From a checkpoint of a small image classifier.
Model: 2.14M parameters, 64-pixel images, arch xception, norm batchnorm, activation relu, depths [3, 3, 3], widths [128, 256, 512].
Rows from block 4 of a small image classifier, named by matrix and row number. Rows with one number belong to one channel. Each number is 128 + 24 x the weight over its row's rms, rounded and kept within 0 to 255. All counts start at 0. Numbers have three digits each. After the name is the row's rms in percent of the matrix's.
After each channel's rows are labels from the 100 images, of 14848, where the channel reaches its highest value: "lies over" is the class under the peak. Only what is clearly more common there than usual is listed. The data: patchworks of several textures.
# convs1: first pointwise conv (model.blocks.4.convs.1.weight, 256x256x1x1), inputs 172-255
# convs3: second pointwise conv (model.blocks.4.convs.3.weight, 256x256x1x1, transposed), outputs 172-255

convs1.29 109:111136139130156129138104096142166124131132114133124103091112104137113141142105155169132093106124128093115131105109134123151122135109151088118085092134152096134104078098165111168123124079125137107139111122148125106121115136139109131104107093205132152138
convs3.29 108:104124151132141164123108119124136186163115136120133132142126089105123138154141109126114137126140107113127144112107124152175112190113090132148138131105140164133086152143099125085153133079149106105082110108132111179157085111144137124141125140146133124130
lies over: looped; crosshatched

convs1.226 101:118108132115090109123116138125090123161120118129105133161124110134097139153185084123096102119123132114100128167117183110118120154145135097119109166119184110127133129077156122125095150115137109122122085143154129128143154094136143101132115124083099129128
convs3.226 098:174161108114093108111114106159099099089163129152128106142168136175109085157148096124159143130143099095120102115083106121156130120137107102156113112126110125117135108139116158138138175144131133114094097151146084119155158111163142128139135130115111136129
lies over: bubbly

convs1.4 100:101149135088132121127164129109093134131140139103118183134158125102141103100139134116109082162117123114154089117158102063088163073145150127104060113139129139136138140153146143106092112144126142067148135137110147130160155155154124142146154107143105089144
convs3.4 099:142141147162137123153163108125119124133103115091093132142095159169147120124116155150084165167119175094160138172077122108110151099114109127190133128108105072092111150120101158132086132120106127160119126125154154120137123155182108104105136123149121128118
lies over: grid; triangles

convs1.58 100:140107120120118100135141135131123111139135134109129162128131118126113119081127110112142112126151130127184136124110118113147144115098128121137130125159133133091108125157125160071141122106132163113148114112083122146141176118146151123131136086134128137145
convs3.58 105:126149114111145141131107118126131113110112151125138132128104146111109137111089128160095119107040140130141136061143088106117119158092098145139114036140092095095111116138114130122121129161162112162118104103130129114120120082110078110149128144149129120123
lies over: checkered; honeycomb

convs1.62 099:149096113106158132109140140106108102109110078167181094110123092117141138129178120115131122130094147191111114116140107128125126098165133108111114107121084118149103165143149116150130124137120118136151115127132137100142142128118135175131124126125124148138
convs3.62 100:107133075073166123087143130090137105130120154120143134168201127120144091142142104118133124118099132134112143115115151117150167150138126138145167113079111124166145152094115114142117068137144089137127096141120152151116077116146132178143092153086127117156
lies over: looped; grid

convs1.188 094:122124155102137147128118133107139144112117137042115156099136124139068139111147114122159125119138115138108116144152117166128127126150107114119115137134119133156149154138134131170148151152101132122135153153140123116150109115137050132126109094158155151149
convs3.188 105:126093126153137131133160130126138116102104255120183154136098128118106127139119149123124145135113141108163065149124128145120116156129103058126149114164192103135130188121146117169123117123119107164097135155135145119170140153162123120133200116104168135162
lies over: triangles

convs1.21 100:129079138086089098128139125142150146144151117136139152122132123116119152120184093123161134122128152088087111115146140110119113106097113155133133078143170137119096162135131112145120109167130153142152081122135134146106098133075098131128108186154137107130
convs3.21 099:112115174093108089098168172132134117128125109150119095119135107126113143149119158122148103125157167158149117111155134121130135149119128146133130128142158127088101141158072128072111153139156137112131168154153105104114131110121092138144126094140123138113
lies over: wood

convs1.150 101:137149112161122191100151145126138091111120124125147156143081095115122138143127135138121075129148131137136126100124131122170174142131125103080136150131085108090150159161115150163157105089128173125139133171109115157163143145162101144087127188120129171096
convs3.150 102:150156102146131115159176102132145142090156140156133098155121092159089121128109149147134128120150124152095125093097117123130088139141120099129090125098097115130114143132110113140129156101091155146078126129159153181145133139169173065108135131158120093131
lies over: rings

convs1.216 096:122131127161125114101110145132141115133114169138093157159085133169149165108139100123080139108131135129144103135111117111142128124129163148135154135139151094144107125137094143110122139143128120090161161120060137135143123117138148148106101115134138119126
convs3.216 095:119139129151110163104115140107086148133159069148147103120190131131123156111143147141116177138121119149092153124106139107131129149130087119186173163150131153132102124106092123131111148126140136126104113127108111114141140131141117151105122108165139129078
lies over: checkered

convs1.41 103:107146151122117138110135099086160108131101136124084119110143095155111167147112073147113147141108107109211088152088110143122142144138124117122120146088116084141116119129140115120128112108102148104120144143131160115128156147126083110129133116113134126184
convs3.41 105:147108150106122123104126127093140155149148126118095088111121137168145142082124147143146130114118117150147129127130123100134149182073086136114099077139124124145134142126123162116094122140122142123130116093145118154133123129101129121102119122087130067057
lies over: triangles

convs1.61 096:169143086119116110102125105123103097101155130144107146129138141121129130148109186135125134093139172153182141136158132177126109137107124119127132142128116123151139128125136158102142107120111151168077147131157082141100154159166172194133159102103125092172
convs3.61 098:117125105125160137116141146170156116104136114115118127091165144160104143156121154093117144101129128127122129165186141144110181110113109137100117154101120101125158149138146162113117132093151142120104179159115113140156128086122144150058142142173096099109
lies over: checkered

convs1.154 103:112139124124103108114132130125123108095105207130139167133155142132126121101132149123124114157120182120128091118141115157105161148114074153167160114097154120090087111100105107126159101125119141104160107165116182110136158101115137105122139107126156155120
convs3.154 100:129134152115094116120138147126097119135135072162121139106137166148140120077120154156132130119113132129089126151102124138093153126151147160129097121160111138130118122107112144125133182115124169089129169127134120129157142136127086099129143115106144123115
lies over: rays

convs1.227 101:106093121169181194157124148107136140125120149128143113183096086127001102118148130118110150145111109128134135143157111118129161124146123171148168125119108123146138106144150102137109161122129137094148149113134114143105126082118096186147162147116161116144
convs3.227 109:139139126129138120133120132121124114128129160133063101134056104157184094146124184135142123197150119109112177112127145133121122170105112153097183159126130125085156127150132179151116116110134127132140124123152143110123111180136110096110128113175117124113
lies over: spiral

convs1.33 102:084103099141128126104141207106119171112119135140112144147120157132167148167157127123137117137152115134153110097111138133122183176074149089107132127134122100180123103135139116118155091141148079178133126127092116150112079123141101158134120120159144129133
convs3.33 104:106145132180127127119134166168163121099113165116151172152131125162134130130137142141114118117170088124190126145160095108155140132129149137130129134128148141132162121153131132131111130149135159165092111093113148093140135141128149175157140120186143129152
lies over: rays

convs1.229 095:106122121142134152123110141121109143178150134124133146116091156088147153097142158188098118145066133176096117141126124097135120127110101092165122100060156169117144124160155128131113126194134098137170173113121132159137119092147120161135107124131151120122
convs3.229 097:177100140127107211147176133159083093159113127117130143112140139114147148094126126102138142106116124146146080169103148090136130139122149129134120127143141183137179151176143102149123130144117133123106126093126140126071106090140117113132138110086104135129
lies over: checkered; looped

convs1.47 102:138109147094138112110140147131136054137143088141133152143160134118152160122165156141114186087118117118129153101149155117135147152126127097107229167138113107136128103151165088131121101137160138096121105135125139115104157113171125146120103131124153123120
convs3.47 102:140141134109115119060138148163103139146146153168152081147204134124161173135142101131129141083106128145132152126139139120135140095142147138146156123177114118150131140148124131135142091091143136152136113147172118140131118121154119128161149132107114103164
lies over: grid

convs1.231 092:138113125121137127127131125112156095118129130176144153121130155073122114115137172166100114104095135155090142107131113162166129138132097161106147136127149157142151127143145134107086124126175108162170134218138158155134139148083146097093149143172123136134
convs3.231 089:133125129075163163117147089136129097157117135137126151157119078119145159118120160119159090161126119137134140133119120124099141161124146158172139142091149134102149101137138139121134106171133137134134176104147158142111135165130169119166122139109125166064
lies over: labyrinth

convs1.245 100:086154179169093116155122136111147154100107160129100115148164104123093146135113118123136124114123123132105185105109155133113108132149142134112116077133107119125181137105078125162147127085117129185135131146126099102165167101125097171112127161116082154143
convs3.245 100:154133168137067151144103136112093134106112106109146117131140121159108135129134133112118102135117140125139118139154092104170143129116112124123135111138157136130111131097096081105122115063150157131129093093136155100151159135153092124123123122104102110100
lies over: crosshatched

convs1.130 097:091133094115126144119114186148124067082159141169123156105128117171147117127121125102121145121153160150140090099106100142120163138096107116138139146133126126138074135188142137132065109088083072110095106154076114127117062149131121140093100099138122149115
convs3.130 094:127131103141125114107144137144135154181149118090143143097098134120119122141140117132131143134103103127109142135101163096128073124126152102082100164132151142164107130139146129075171070112155105162098145135160128169087162145094162170143128134106131119160
lies over: spotted

convs1.112 106:107127110136162110091150143132144159134117129181121114106138119130160123137170107157064106155134127175111106128111120139162107157176150141134173136170108121127132120106138136137119127113096128132163147143126150141121107116107136146144144143136128110111
convs3.112 113:164154124129115107104119114119148159155139117155125111141162158102052153133127110127150097064166139115107133106169147162118134111111154153117072084113089184146125132140119100155124152106071115131122108118093117104133154092141144127116168122096117120110
lies over: spiral

convs1.164 098:159146099117131094142121150112126143166170105081085132131153084103088134103114110104155131109126080100150113106113130143156137135155124139091151166163139113146132136160091121131161183107089130140132150121118150138115136145108131100158106113121066108134
convs3.164 096:147106184111180123149108116131111169133137130135120089153126136174130158088126149125163061117108089126103121139128098165142092153104145088145133110156092124112155089110123100069141188117103145123124125111127101165133159118162103106160099109121112080116
lies over: triangles

convs1.118 092:110143084153158147137096080103150128128101115155096115120104124124142115119148125089123124092152175147092129166179139148126127121138150115089172152125124102109135167174127152159120096114093116150123127120143115151139093131112140097124133150186173150122
convs3.118 101:133133124129144090138121093136148160154149149114161139162134153150131115106134100133160113130112115134128104144116127085113121128123136126121111121105129111105140116166137098086132115126099150167146087070108129091166137114154092103169098131145125145152
lies over: looped

convs1.125 094:104117111132122112108150140128146079145108145139105168091092127127141143110087127141110095118133108124141094096154128141153146109061128133111126105165109115090080134127136098108125143150143119123145116090122122132143095144088089151116140115145115105142
convs3.125 099:154137150111112134139091133094093133122133149144092105104097142087131124128102147157150122073118129128117111135150116169122137109138165153184129116131135143119094103093141124100107141166181131140152147139057144121109094126121142155133121159147126139120
lies over: rays

convs1.56 100:172166141137133103123147127106151132108127086109139133146100115148112101133048146103135148110141106158113158136122130120135140106126114143126115113080133128138145139140151086125120123156118171093119113097086128094159152126107087105121132141142124108149
convs3.56 096:135152119128194128107134147118120090101075112095136082116116107141109163145101141097128115101176124105090112099124125129114187160116123135111089106134141142119150114139110171108187181110102155096113148164152157108129113117128160128155103150125150162102
lies over: labyrinth

convs1.184 102:131209124154117115101119116138132144139109134116113121120116121141123133153095127089121134154149122123116140124128138171124140130122150108139057112147132146143130137116126145138120150113116130100123101078088128175141134149138129097122116148111115126119
convs3.184 112:124142137068146133110123096192117123146073125161135089189123068122149142155147102109103129115082131158182165124109159144154129110132133126114173146100123110153116142129156130158144130184141128126103127142075119157101101088151136123118183122062128166152
lies over: rings; labyrinth

convs1.133 092:133115092105124132152082121120119133188118106113145138144148130115140135088132126151169093144136134129167158123143133125102165117120096157148085115102122105142064137112150131150138115129128107127143145123112102138150108127127105153088144164112126139126
convs3.133 089:152154074090122080112112132102168141102136146139102140149118128183123107133113149100161112101136173131092112092124135129122124149110181109150123146126115140106151092122090143145095094138134125110135172139132133139115095123160103129127120117132102161142
lies over: bubbly

convs1.19 098:135112167114157151101140102111120150166121132172148116146148093154086108131109130108096150123102132087148137101115161149127126105095137089142120148151135123128128116096128086135119132128061078098135128114104097142186055131167106104117154112140123147147
convs3.19 109:097167083122147152117138108098126087099113131162138147139105144115133098165096091132143141138081101145117115067139165186156141126128086124107106069135083144097126151143121109145150143136092146118140131084145150148146073085127152138149121123104132139084
lies over: veined

convs1.139 102:122121112103115150122105152122100155114133127123073135107144070131145147114144146134112130129084175194130103108141150137131097153178143058109123156114117141182158138136149161110149144165118157094157170132054125104124118133135099121122123158153152118144
convs3.139 098:102087109155144173117120142120151148082079119140107100155199095103116121085135141110156147176132106132181190136118103136088130137131120125171175145125079137138114114143147109138102128141140130123097127106113157122112132135127131130164121142126122084043
lies over: checkered

convs1.136 094:138130108131127109105104106143157114103148155115124092106054092088143126101119145101088096166127104122132131088134076142158162126115129117083049112137162081134152127132086118143086086155174120109135148113142129108191163142151111121155098131119118129129
convs3.136 093:141178098128118112143093137121137088134097139090166121129136144135124127118136133122115130140127148134169161115101143112139097128141139090123112126093083128117133106127132147112174100116164157123142081134105102108097121147122107101143145154109149136129
lies over: grid

convs1.32 096:116125091123119112121134140121132144132123125117103115131198115149137099153145154139141147128137129132089105111104108080139066141149168116092122113136147087151127120110123133115090151187134130105107156162155127152165149158133128104165142150146104134158
convs3.32 098:153108098186108136129167114091114086128104146127125119186127142096143128104156100131125131127122100161093137104126129177130119128088116159141122107085125118181102145148166128149115120148142118150136157141105126103064129092140136103136191138119121148133
lies over: rings; labyrinth

convs1.54 101:113102094153161134147108143143192072127137113153135151137095125135159137125094104137153110101164139126119139150105151142133116129126110078171119140121128115128157120145128140138144148138119119119075123100120143119150123124167110153137124127067161160144
convs3.54 103:154100131116079131097144153130151149112121136142071133110139126115117117163132122218103109120119088150135100177132158121133130058136093119123121179144126133097125134122124105141130125074075142112178120142098093133151156134118118156141119129106111111134
lies over: wood

convs1.223 104:137133129140148117119126105134150140145093124145160133150149159132134151117098177134132125144130159123108143119032118158067115133119097074139156064126114114150143173140150181137127119142088118071133106134106096094143144124127112115120144121129154134150
convs3.223 108:142124177120086097133141145116130114094108156150136169134160104127140160130150110113137114172109114116095103137122104139118125105139165085111117118150161124212180123124145146115169164104138124138164153136122110111092137143106140137134146115130148114174
lies over: rays

convs1.251 108:066094082085114171107096178167134114125121112145146115154184127114112137147123196109115103105126130128129128106168191146115143120153117142102139052126089118095109106129118127078131128142121142113103120143116158086159125161135150167140136113161087198097
convs3.251 110:130149117150149131109112170134125129142148102133112112103135116149140120101111106120135124082120109112125166147150171103177106124150099117113165121102055105181147092124116121102118097106164129103093106096111117160152169109099150111168108185114109085131
lies over: dotted; bubbly

convs1.182 094:140139128060152137141114114140176159100141159143090151131139129139124140115119158113130137096136189139079128144091143121085144139136122137126116082150125123122113092086073122164121155114100111115162137118118148144129113157112153120143103131100119103150
convs3.182 088:153083166090134107110113089143145147140144123124116097162136127127116097112127160133100135125099083130116126189112129067160137082141117100106137181142149133134136080134100140137119070128114156123143120174119141148131156150183062110145116090114148113124
lies over: veined

convs1.222 101:131105112106109144148093140131138122109167159127144165128135118112105143132149168155162113109163117131115095127145140112140152115090158113144189142167131098150078149087125104144128106147110142159139118131072144166127130133133130156134142137098149128156
convs3.222 104:127158123152138110130100114109136117122146129136115144145100196133151088137121135089176134105110134118163108135108054126116093102129120160130124181122106156136123117098181116144106147108156146167111108116156108159115079158162128132140127146170118173129
lies over: spiral

convs1.244 097:107122109138140109135123117142078130143098121132107137105117132167144140132168156128106136127148153142132129067145087160197118110134129153116127128099120137106167130097106117129092087147117151111137131144108123096085108137092134144128129129137142139096
convs3.244 100:102155148150174176173119129148142179133137136153147122077095140097102113169126137106103115115130195151140148159145107118135088103155117152071164130150138122125126136136102128178139156165122146184110115134081151128109128130129077122093160161114136160181
lies over: bubbly

convs1.142 104:023144116111141121132118132116157143138128117130184126154158115104120098121125089147113151108119145133134136097103130164118115103141153147090085108132143149118123071109138160129139200112080138116114115100106087120142160152162112128095151123113166092112
convs3.142 099:120120120162128095121125141085152137162116109097074136145158165150108107167145177145149156159080104124178114138116117116141124154069158089139139170141138131131160130100153130137180123155118124172090126123134139137147129143101155147134120154122108126116
lies over: looped

convs1.24 100:138131088124147120121138160114117098136144126119120146155095150147128134150131164129105125154113109143133127126134135120142110145115169128175126100091159155133141152128133129149140112143124127117133128136127124119091129134113138117146140115140159136134
convs3.24 097:100154148096098143105120154118136124127000111124123108148148113097150122135116135128129124132137121124102121117145102136108115156126131135075126125104125116153114149141138103130114150195128142113120129137113113112150093112119153111123108114138120131123
lies over: looped

convs1.40 101:141122128151115140105129108114134099135149146141089165141077132133139168097113128137153127135127117114113122107130132166123178145138135130096170134189108154125112089112112124109101123110120127175114121136124126111139108150134166121080124085112125117092
convs3.40 101:148116157157176143107069094148161090139136152114128153103111118116075141148099134138089137122130099181127086144131092140122133126146123128144121122130103129119116171105066145118113133098093107103105109161132116148135124189155114080141116120114112105115
lies over: labyrinth

convs1.162 100:125136078122121098125124116077132174149135145128118147113118152154112120168136146096151143124124140070143106116130122133148100085067138124151123129140142120098107107149102057141151096151127156146160167150135123135141156160149104122094114125136184143122
convs3.162 093:135130145120088130110172137132150150113125113111134102095135127113152110125107145093111126087151123125151155153107125095127116158121129114144128129131107123094095188123127158112144110150105104142165112138128122119125069120143143107132148137085153103113
lies over: spiral; rings

convs1.23 096:138148112154144131172179101103122113157157140125160120096146104133163135127131119107102178124127111152106105135129102118161123107145151141095156138115164073132144155147122159161143118083087124099167135121081116134130080118151156114071133172137133110141
convs3.23 097:199136135103126147167157117116153117116165131150123133136132128135105143101103127110141131090108145102118125132119165097114108130129127119122109114116116128134145141167129143140090118130144148112150107131139142143127139137159154090156146151130173139103
lies over: honeycomb; checkered

convs1.215 094:105137109147129082105122136116142150124120152157177140109136098134107164142104114096152119135128106120120085168081085167161171123091154120133111114119134132130146141167130157143136137139099139092132114108086144146174150113099099146139116113106138118149
convs3.215 100:170146119109156090126136151161111133150109115100101138116179135134091158059116123129108146152093114122126069117151172135148136139092124143122119144102061098112124128093139102119134141107145108110130123129133138138112168119133175159127080098150099095185
lies over: triangles

convs1.122 106:125128129132104127113135119148144153130113094125123150108169140121104129108148162126137161154127092147123120102115132138143174074123132068073092143058159158106166106175143126143149155108125114131147117143140143135126140116096114096090098122137167115128
convs3.122 103:138156132135161126162142145140184122127119112154104154114123113125067111102129131135165142150109126179124149157095096134158126084140138121119094145143137160144150176129210103120151112142115109168138123129116131125158125146113142137079130150153101129125
lies over: rings

convs1.219 101:158096126115161097141182081147115187158100118111084181125161163143127111131149147099164185162137079181105114127115112131119114109125135150119099115114162138165090108132157148125151135139121150103145133121107139111150123093132107110139130149085087192145
convs3.219 099:169179116106100098097156125109175119164140153100083144132102111108102146076148201101136094104154104160118095149109131132117121141107124108147137113163140095126139121154094121148159116100108120156137117085163133128130136115141122101165113150142150124143
lies over: checkered

convs1.249 097:135108148136119131109106147117130155107126181143107147135134140150128141137148115130151156134118107106111058130064124107115116172112136126128142106113169103120132123089135124104097112137118096140165131111162154108131084142117139126129126091141151095087
convs3.249 110:139080163133113074163113132114106109149084174147127103106141121110156115103129112116149179114144114107124113083132134159162125111137124141132137139139102151136126087109078108102132177146129136107101123152162114142141144170153131127177137138139119133105
lies over: rays

convs1.203 091:130126126112106154133131135141125116089129148150156108122117133133130159138133104143115117133089111106101150109131116171126098103124161102109114064160087104101149152116136110105091167102151135117086124108123077130132144150150135103103031147120138069099
convs3.203 084:131120128158107110173137132135123108106115110114132125144132152101131097138149154134122144114145104152123121135140148132127126143109121121107135098113153112187172103101153176162131098140116113114119125200097141131168099140116114152104112119125123136146
lies over: wood

convs1.12 099:079160114152131095125133137122138125131162116129117112092159128119137140120144120172153173108130133112121095115151116150090146109146145111112109152094111155106141153161191126122170166142157125130123091144084122129095092108108141106113161110135149125142
convs3.12 097:106124107100134133112129140087136083112103136120120101112103167092099117118115110126094114167088145106132135112122148167124139130101106135099102139132112199116143103069179170152122127105132145118108135120101134130115129107132093119087128126143126139133
lies over: grid

convs1.26 101:152139088099129086100139127116145114138127139117157110134096138129156124074137115157061101089103146106139081166128064146128121131113121139140148132119135104137169124098147101149127135115180139135117138161137121124167098137114178113113142109129139132116
convs3.26 109:140122152112109088130159147124119121123124155108124140112114139165097102070123121120153142113151141139114152121146108170117135156112179123143143180158151128102115111117153074109116155105122159135126123148129160077166123139168137129158154096138134116141
lies over: veined; cracked

convs1.43 100:121173140130157105112151158140134132150131115125106101170121154128118117154023127117106193142110139120117146108117144159138119135087140052123133159137135121115118129093129185134153116147097118117124095160075128142103127118131127149111148138143161125167
convs3.43 090:146147137136125141132131140112140167175137136109099146137173131168136164146141126139164186126133130108144118131157145145105088085095117131152131155104136127078142104155169115096126117146147133158112155130131110105150145163150113146095147145111147150140
lies over: triangles

convs1.234 099:161128097107144131090125123118137149101113140128132153119152124122119157084118134115087067131130063147125151131108143137120147151131123135153136180116150158152104138152132182145167093124154068127118149109145136128149128159146120052120110139130103144125
convs3.234 098:189148122118143177178142117171123077180162166129127119142144131091121103174120135150101148130133091141121104153093120140143122132120093151121120123172144119117123132126114151148152110157132085108111104165143100117162098149122096139120153136121092129126
lies over: crosshatched

convs1.192 100:170114078152185146144096124163139114122123110123152148150140092120099133090153113151091101078119103168111096097099166125126120135146144077090127120141101151129104119118117144132133122122109148137136139191140137140129151119143108105115141103130116097126
convs3.192 103:120156166072142132113084101195117127129140139159151075132110121152110135109128136157141129124132138129152126142083089133100134201147145103123147130112152141149174085118120131121097110122151095065148119136153162112121153135135158135120164105140144144134
lies over: looped; dotted

convs1.248 103:129152172128144114136105121173189108146135138112147114134116118144116103114160130138153155140147107126148160160138109143125112137140144113132143138149127143059125113114122131137146089056162138108179121105103131116195118126121127064113134136118152092147
convs3.248 096:090179157114134175153131159154129096092126140124150167149111136099103092114126122166139131151112157106146125124165159138148203115139115142097144121089116109142122150141086122145163140111110125141133127095091094117147127089143124164121123127109156147138
lies over: crosshatched

convs1.109 101:126176171137117133165110176127128117124105151120142129127123133127126169090175079171103112127154108135113134127083078162148126107160138163155089140121135145103135126127128121090116107133112088110133130115085179135123176116126120130123112149137148126150
convs3.109 098:105123130155142123120125115128118133116087147172121122126098107149114095138121125131153168139156101097135141090124143106102178122152144151095134120148079137129150132147096101080127140128138100133146145135145094110125081131116150146140140131152116102200
lies over: dotted

convs1.232 099:142120143155146123154154136130118149125124134156122107128081144145106111111115147128167145064094126142116141121106133128116144095122186144116126153142135155120158158135134096140134138099156156107143115136154126095129120107170147119128136117121170097131
convs3.232 098:114131116172154125121129120097113154156132123147106134136090098151140123121145107126150139164117152092161101148158108116178105128114169144097162171155095141135112145136108160102106146123146109127102146190116128138109130156064138187140096124151117131115
lies over: crosshatched; rays

convs1.117 103:105152144095114124085115087166119147129154074133168111132131136141115160100126123174149110100137153160166119131130125120163098086090105136134166112130134101121151133188121149125134109130152110119166115104144146107137115114167156102152138195128134117135
convs3.117 107:110129101109134169081099097148159130107116133122119108134127139112119118106123130139140089128141125151126133103157171098103143141093099148108124077112139118095107133148124133103129145119075160110092111174089085173134114095134131137116118107127091118108
lies over: honeycomb

convs1.254 096:149115126125140155134139140101139156126143118113062119115157112136149105128141110109139114105118123065088104141134173123146123141127144121105129103122108125150127150162156045130135119147110117167131112129128119127106098166132164162142093124128115144106
convs3.254 110:122097111118123124174076133154133132142139164182062076126098116147102144139097073145157136098114144179153110047079147128104114143097098086104099098139160101143125077130149108159124132139148120112119121141128125152118134077154137140128085141108111117123
lies over: speckled

convs1.242 102:041120127147150106136143144084149142192168129168146142126141143125126134112116121152127101092108157127119158128109124134099131102082146119157161145107163111203122137172137143175128088171145145105123125153115134159160107111090110140149129178131125118113
convs3.242 104:136145079127113145130186127107096143109100110116122134133116169124132176128149143126137129132144183184132112100111111144123125088159119118197148159142097122136113111152156171125098146163155159156131061127131108100128134113121155155107120141130124125131
lies over: rings

convs1.214 106:114161115136123117133139136150124126147126076119130109164151137121124115110108100097137145104127108160094150137177074123094137090153159111115160140138170133158123138137146134122132142128085175136102130142144124148133185158096155130170074108158119145133
convs3.214 109:097133130125148157087122164103128114134125154138145123162152114131115084076116127137111096125139130138138173123122128139168135187130161164134173100113123144068156134185123119131115155162160209158141108097124151134123131134113057104109084156138121149153
lies over: spotted

convs1.143 101:110139132124078134128154108131127099140125079116150116161146138154128078151119154125151144097129151094152108138164124136121097141153193115131075121123150173123134075111168105129175116130111160130073099135135146112158136160140159133096129146115108124116
convs3.143 103:084113107195124133115160155144160101138149148092101122130155129145113130128166103140109162117084113106106135153149125112160117131125084119112147153130118118125085150148118153096154105168109143113120142122151096130144119083147127140146128103152149135130
lies over: rays

convs1.225 106:160133156145135148141131165129129118114129134124169109107119105149139156132145115084115136127135129146127107172157098117165123149110077129130144101108112144186138160127110119149128110084148059152141107130131148122117097137149142105134107155108141133148
convs3.225 104:142092148112127105117116173148155137112113154152153124182135145128125148171099158136117160155109132144126094158120114142130106085136158136068144096111123119125160146103140130148102199165161135104123144121082154126131138152150181145149112165130132119140
lies over: honeycomb

convs1.63 102:157135086151148121125159097112127149116130176117106120118149136125111131116154112141137145101148125142099137143146114138147124150138166117123116142122135096114117086120120135145141177122125151128094131103153075131175156130178133102069130123134121117115
convs3.63 107:155168120139134112114128142113098124128128106123169122150152128152126086127168136121146093106141130164162192130071124127146146176126131112121117143090133099149135159185153141113114141131117151121129087100121156123077143154169149133118139132139175129109
lies over: wood

convs1.198 099:112144082095142129166129158139131152146096140167140146117138125124169197136121112129117073144144137068142128149118149165145132141130121136103086130124108128160131131132122125169127147113133135066126123139074100137135145112137060112133112145149137132204
convs3.198 102:116154177092138120167139163141160145133108136124119147152125137112125131159139076110112134081116105064100106112093133150115096136095164140160116129105129119111145113112126146134143142150151097144118118108144124133114156138113123132118115121131135079210
lies over: grid

convs1.16 098:103116119100148095135165096138118164120091109118135149118132097096114188122116106086109121162140149141158104118126172142141121167103170132100136111113099117155090154122165106137172150123106098113145108145079076116143092118154113138128082124125103113108
convs3.16 099:140160156097149108159128083112086087154133112145138102138146131098111098146123105124095164138149104105108094114141138113119189166158139111143099121162128125114123172087153142127135101158126132127151173089159080149182180096108128068121145118093122142127
lies over: spiral